config.yaml
output_stride: 2
activation: "relu"
inner_norm: false
init: "torch_default"
lr: 0.0034
batch_size: 64
Rows from block 5, named by matrix and row number. Rows with one number belong to one neuron. Each number is 128 + 24 x the weight over the matrix's rms, rounded and kept within 0 to 255. All counts start at 0.
# fc1: MLP up (model.blocks.5.mlp.fc1.weight, 576x192), inputs 0-191
# fc2: MLP down (model.blocks.5.mlp.fc2.weight, 192x576, transposed), outputs 0-191
fc1.512 [ 97 122 151  97 158  86 130 136 144 138 110 135 142 151 148 176 173 118 127 128 120 110 123 130 130 124 162 171 154 134  78 162 113 139 118 123 119 151 105 117 149 114 133 127 125 150  99  94 135 167 147 111  98 139  87 131 113 179 131 124 105 121 136 181 151 179 136 120 134 146 126 102 134 127  86 107 140 133 148 130 142 125 155 111 105 137 102 116 175 142 116 131 150 118 130 118 104 105  91 118 153 138 181 171 145 115 145 114 115 132 192 163  99 131 156  77 142 103  96  95 108 133  78 143 112 122  74  87 125 137 161  90 110 106 144 171 127 168 109 122 117 112 102 127 120 130 133 135  99 129 116 108 136  91 104 171 132 111 126 121 127 141  97 107 139  94 139 115 124 123 111 114  99 138 105  77 138 100 145 132 119  91  94 129 149  90 149 149 136 141 152 140]
fc2.512 [ 47 140 132  99  99 163 146 143 133 132 169 152 179 117 109 158 113 168 159 133  94 101 136 143 150 123 110 130 139 127 191 152 189 108 121 113 121 176 130 120 124 120 173 138 152 162 110 189 144  98 108  97  79 149 110 160 139 141 111 135 123 119 165 119 167 172 129 175 151 182 123 128 129 153  85 119 152 117  86 150 114 105 157 128 168 110 144 130 119 106 128 102 132  83 176 125 107 157 110 138 118 138 125 117 145 104 132 134 121 156 133 132 178 133 139 111 146  61  85  73 182 175 111 120 145 151 123 130 108 135 123 149 144 125 137 123 159 109 158 107 167 144 121 138 145 122 116 103 131  95 108 134 110 155 144 154 156 119 147 109 126 163 185 116  84 111 125 137 130 154  96 122 133 114 163 149 150 111 119 126 160 109 128 171 157 106 150 132 120 135  88 139]
fc1.513 [119 149 128 148 134  73 105 149 140 120 113 138 170 119 104 102 145 111 133 113 141 144 136  99 125  99 160 119 147 124 117 129 119 148  81 123 126  81 102 153 111 148 149 147 174 147 168  90 109 129 134 136  94 105 114 130 107 167 121 156 127 108 144 110 111 151 139 120 103 104 108 124 150 140 127 135 137 110 131 154 162 115 142 154 118 141 126  95 105 118 140  98 172 145 148  96 148  98 111  70 146 138 109 114 139 120 170  81 144 151 137 148  90 130 154 165 116 129 146  95 137 130  98 134 107  95  74 118 119 103 118 128 167 136 114 134 142  79 153 139 123 152 130 177 119 126 150  97 106 181 146 141 135 145  99 139 118 137 118 116  78 116 121 147 166 156 126 131 125 118 112 161 170 148 117  99 119 118  99 147 132 120 111 114 154  86 152 164 146 158  82 132]
fc2.513 [134 189  97 121 132 141  81  82 133 150  97 130  83 179 138 143 140 119 103 133  91 151 154 127 112 114 129 124 103 121 124 120 131 134 135 106  91 141 164 126 133 177 135  91 140  91 134 156 177 120 147 118 173  87 136 146 148 138 108 121 165 119 119 132 125 167 114 149 138  97 149 123 111 178 130 128 123 180 177 130 118 127 145 149  82 147 121 136 115 126 124 131  95 126 134 125 142 121 139 125 109 133 151 152 130 127 145 126 121 153 111 143 101  81 135 106 137 122 169 136 158 132 131 138 132 106  74 111 129 141 128 149 128 109 122 155 147 112 121  94 122 159 132 110 154 105 134 117 134 117 139 130 132 128 145 133  73 130  94 147 146 148 151 133 137 132 122 146 140 127 130  90  88 159 138 181 170 125 157 128 103 140 104 141 104 165 124 122 110 140  99 114]
fc1.514 [124 116 152 143 108 146 137 124 123  99 106 109 120 131 119 115 134 114  99  92 143 155 120 122 129 144 121  95 128 111 103 149 122 128 110 120 135 126 126 149 134 148  92 112 149 151 154 117 157 135 109 168 139 104 158 106 139 107 103 141 114  82 118 120 142 110  74 143 146 148 189  89 147 134 135 124  75 105 132 121  58 123 128 154 138 137 132 108 144 120  97 141  90  90 123 114 112 111  95 111 127  85 120 124 179 116 186 115 154 121 125 115 148 115 113 117 102 176 131 143  72 103 132 138 109 127 138  81 114 125 128 104 114 132 148 173 177 133 161 136 122 127 113 123 110 111 143 137 141 124 149 136 129 129  93 100 164 150 155  76 152 154 130 127 143 138 133 150 147 113 133 112 139 149 162 110 107 120 110 117 138 120 114 120 132 128 138 172 153 117 124  96]
fc2.514 [151  86 179 124 145  90 100 142 121 102 158  98 115 110 133 137 129 106 130 139 146 154  92 114 114 144 138  97 122 141 105 112  68 108 204 120 140 110 153 121 106 105 140 109 154 130 139 122 123 111 129 125 110 145  89 100 134 118 103 159 113 114  77 133  91 135 140 104 130 135  70 178 108 132 122 146 135 132 165 146 140 181 129  82  92 175 147 136 153 140 140 154 153 164 127 104 105 168 117 131 158 126 135 136 126 156 105 179  77 117 132 128 143 154 156 201  72 133 128 131 123 158 174 177  95  99 119 129 127 144 113 167 105  97 140 119 140 116 129 150 141 127 157 153 109 133 133 117 107 147 173 110 143 118 126 143 113  92  87  99 171 132 132 141 122 105 150 110 122 131 114 116 130  99 133 118 108 126 125  96 112 117 119 120 118 140 142  92 139 116 115 100]
fc1.515 [109 146 141  82 146 148 152 107 131 140  88 160 140 150 168 130 123 111 145 117 165 135 134 116 131 141 117 145 118 132  59 114 104 124 155  74 126 140 142  80 131 160  94 118  98 175 122 123  73 134 136 131 111 115 135 132 153 144 155 165  78 147 106 115 139  85 151 167  94 148 155 116 126 164 151 146 139 116 123 129 154 110 115 111 125 104  81 129 107 142 117 111 132 135 135 130 127 134 109 134 120 115 116 124 127 124 137 116 148 136 116 116 140 102 119 113 132 131 117 132 117 125  91 126 105 134 126 141 120 144 114 114 170  87 142  92 140  98 123 117  96 127 130 107 110 150 120 122 148  99 142 138 153 102  94 119 115 114 132 121 142 120 122 133 144 117 137 130 142 138 140 136 105 140 101 135 146  83 136 156 125  80 137 118 135 177 137 117 172 117 106 137]
fc2.515 [118 122 142 131 126  95  95  96 161 137 122 140 137 116 122 111 126 147 137  95 141 156 140 115 165 175 132 150 131 119 108 122 132 117 174 148 113 128 123 118 138 143 115 124 120 144 109 163 141  66 163 152 122 127 118 123  86 153 110 109 151 140 128 105 158 144 165 135 158 128 113 119 109 133 113 133 132 174 103 128 127 141  83 105 138 115 148 117 133 141 127 108 152 126 158 131 122 119 125 101 101 112 150 147 113 112 122 116 150 121 139 146 130 139 167 108 118  94  83 149 126 190 130  79 139 163 136 133 125 123 126 115  91  99 117 149 109 141 145 132 173  98 150 157 140 138 129 114 140 152 118 124 116 144 124 116 106 134 139 131 116  91 107  97 120 112 146 136 150 105  99 155 136 151 139 127 146 162 139 108 128  87  93 118 101 132 121 144 139 158 100 145]
fc1.516 [143 110 105 103 156 101 146 112 124 102 104  63 132 120 152 129 142 130 125 129 120 124 112 143  80 116 122 117 163 113 116  98 134 163 115 125 125 129 107 123  99 106 122 195 136 114 124 122 213  68 124  93 138 148 121 121 155 130 114  90 149 129 113 157 100 123  94  98 133 178 126 123 135 110  78 127  89  88 107 128 139 141 115 118 130 157 133 109 117 115 147 144 166 150 115 154 142 162 142  78 115 130  94 110 129 126 119 137 122  94 124 137 144 170 123 115 117 112 155 116 106 154 120 116  90 158 113 133  91 138 152 132 145 145 115 125 119  97 140 132 134 141 146 149 148 106 133 102 119 157 127 131 154 167 115 128 127  75 115 145 156 123 149 122 136 157 107 106 136 106 106 102 138 173 109 133 135 103 128 101 137 133 123  96 156 148 145 101 157 111 110 126]
fc2.516 [ 98 148 112 139 124 162 117 118  94 148 134 130 155 115  73 125 115 203 105  95 136 165 145 150 135 108 128 116 113 114  94 121 129 155 140 131 180 156  99 147 115 155  83 109 134 123 123 132 127 187 159 123 155 146 126 154 112 129 105  83 131 149 120  55 123 159 112 139 137 153 144 123 128 183 165 178 133 147 147 171 139 141 139 128  97  99 143 129 123 164 135 140 156 116 125 140 163  89  97 104 116 106  91 131 126 156 135 139 142 100 128 107 124 159 168 114 160 124 120 101 160 143 108 134 153 158 126 135 150 130  94 142 147 117 154 121 107 134 171 137 127 144 191 135 122  85 112 118 112 160 175 101 146 120 148 119 102 121 136 145 117  97  97 140 148 114 108  97 114 138 118 127  98 154 158 123 163 138 143 112 129  81 128 155 152 127 110 137 140 122 133 125]
fc1.517 [ 72 173 147 147 130 153 153 130 120  82 100 183 165 109 105  80 121  95 112 102 166 108 110  92 172 139  99  91 124  94 142  97 109  70 131  79 135 132 153 122 118 164 145 131 160 123 170 124 129 132 161 147 109 146 111 145 105  81 126 140  90 125 131 143 112 121 100 135 188 171 154 146  67 122 114 113 114 117 105 117 113 173 117 131 149 155 110 141 126 102  86 122 118  97 125  95 111 108 153 146 158 116 123 127 143 115 131 126 158 138 159  98 115 168  96 129 118 143 121 111 174 183 100 149 132 136 128  81  87 135 180 111 144 110 144 112 154 146  88 125 169 117  98 169 107  96 151 111 102 150 128 109 146 155 143 145 161 116 180 176 125 152 130  81 109  89 140 124  78 146 144 130  92 113 122 120 178 138 104 135 129 127 119 122 105 136 137 150 179 118 123  70]
fc2.517 [175 114 108 100 137 104 111 114 135 144 132 147 125  99 137 154 127 139 143 153 180 140 110 112 143  93 146 133 116 102 149 137 131 139 132 140 154 104 108 144 152 100 139 160 130 194 160 138  86 136  89 168 132 104 114 120 146 146  80 124  84 124 129 128 114 140 124 126 161 139  95 145 163 119  97 151  88 109 106 158 100 111 161 115 144 154 126 113 122 148  98 157 154 149 118 128 131 144 116 132 142 109 150 110 160 156 137 108 164 134 137 137 141 127 108 124  58 120 177 127 111  89 117 160 178 130 136 202 110 138 152 114 152 103 134 154 139 118 162 112 117 168 151 142 134 149  96 149 106 167 166 136 187 115 115  51 136 129  98 142 163 109 126 147  95 121 118 150 128 128 142 116 130 131 159 120  89 104 118 116 172 111 125 103 145  68 135  92 148 117  84 143]
fc1.518 [185 138 160 166 159 128  72 130 131 142 120 116 112 108 107 159 138  98 129  91 130 147 147 124 139 161 120 120 117  97 131 143 133  88 142 127 131 201 103 139 108 120 164 124 131 132 118 109 121 158  96 157 110 169 121  91 141 128 141 121 120 139 111 133 122 126 125 133 118 173 114  81  88 108 142 137 167 121 156 142 117 146 167  91 112 150 131 154 104 121 113 113 155 130 140 152 105 141 104 120 130 116 153 129 116 141 145  99 133 120 122 178 136 140 108 157 139  76 109 105 152 124 119 160 158 123 143 152 134 152 167 126 130 106 153 116 114 162 129 123 109 193 153 145 114 133 123 133 137 140 123 119 122 116 152 141 137 145 168  75 141 190  82 134 115 113 174 113 142 154 144 165 130  78 140  42  67 106 155 133 160 147  90 120 121 100 151 143 133 155 132 124]
fc2.518 [ 92 106 119  57 112  95 115  90 138 136 102 137 125 129 111 158 145 150 156  84 146 137 127 105  73  98 124 120 151 118 124 170 108  82 141  98 123 171 127 103 162 174 133 112 166  84 123 183 106 175 126 147 111 121 124 126 112 115 133 123 109  95 161  92 123 141 157 132 150 120 136 161 115 140 162 107 101 136 172 133 173  96 114 135 148 116 146 125 141 130 141 142 136 126 113 124 126 139 116 152 150 125 111 143 154 163 108 144 116 115 106 139  99 164 135 131 141 102 127 168  98 132 124 145 124 134 114 106 129 119 134 132 111 130 156 117 150 125 127 113 211 147 110 119 125 125 122 110 139 139 114  67  99 124 106  99 106 190 157  86 114 191  94 130 107 155 137  95 123 180 102 186 119 137 141  71 102 113 105 119 147 100 151 126 127 166  85  24 108 129 191 157]
fc1.519 [ 80 118 114 162  98 137 137 139 109 141 178  96 139 130  66 131 143 142  79 125 111 150  80  93 109 126 141 112 113 108 130 111 151 105 131 140 136 129 135  70 161  98 101 129 108 156  59 108 133 143 124 120 122 139 108 150 102 128 182 175 154 104  96  77 186 136 144  99 110 117 113  54 154 156 131 128 127 108 158 141  91 168 130 149 137 134 166 178 125 143 117 147 130 138 140 119 104 136  78 100 110 126 144 129 165 164 152 147 125 121 121 154 140  83 114 155 117 120  87 180 127 133  86 125 128 128 158 136 118 106 101  97 123  83 142 163  91  97 151 142 137  93 137 113 175 127 110  78 143 102 147 169 127 153 184 182 157 102 122 146 139 200 119 130 155 105 114 169 116 139 147 172 122 125 125 173 122 152  95 136 134  85 133 112 120 166  86 113  95 201 147 131]
fc2.519 [159 161 116 142 112 123 115 131  87 147 177  94 150  98  84 142  95  63 130 138 154 142 104 160 128 130  76 143  96  93 115 175 128 174 159 177  92 141 141 114 131 124 117 132 131 122 165 170 105 113 151 120 172 137 114 156 144 146 150 136 134 120 104 112  94  88  80 167 168 148  97 169  98 163 125 142 116  82 167 146 120 145 155 124  91 116 135 150  77 121  83 158 159  91 115 206  84 134 150 141 143 107 139 121 131 129 133 154 127  67 118 127 122 108 117 141 143 138 117 130  65 156 129 101 153 134 171 131 127 157 131 110 137 123 131 111 115 153 174 116 138  97 126 127  93 170 100 136 145 114 118 114 164 123 117 113  87 111 114 124 160 155 154 145 163 117 152  58 134 111 170 100 114 180 118 148 144 150 126  93 130 126 112 138 154 155 116 153 136 186 168 134]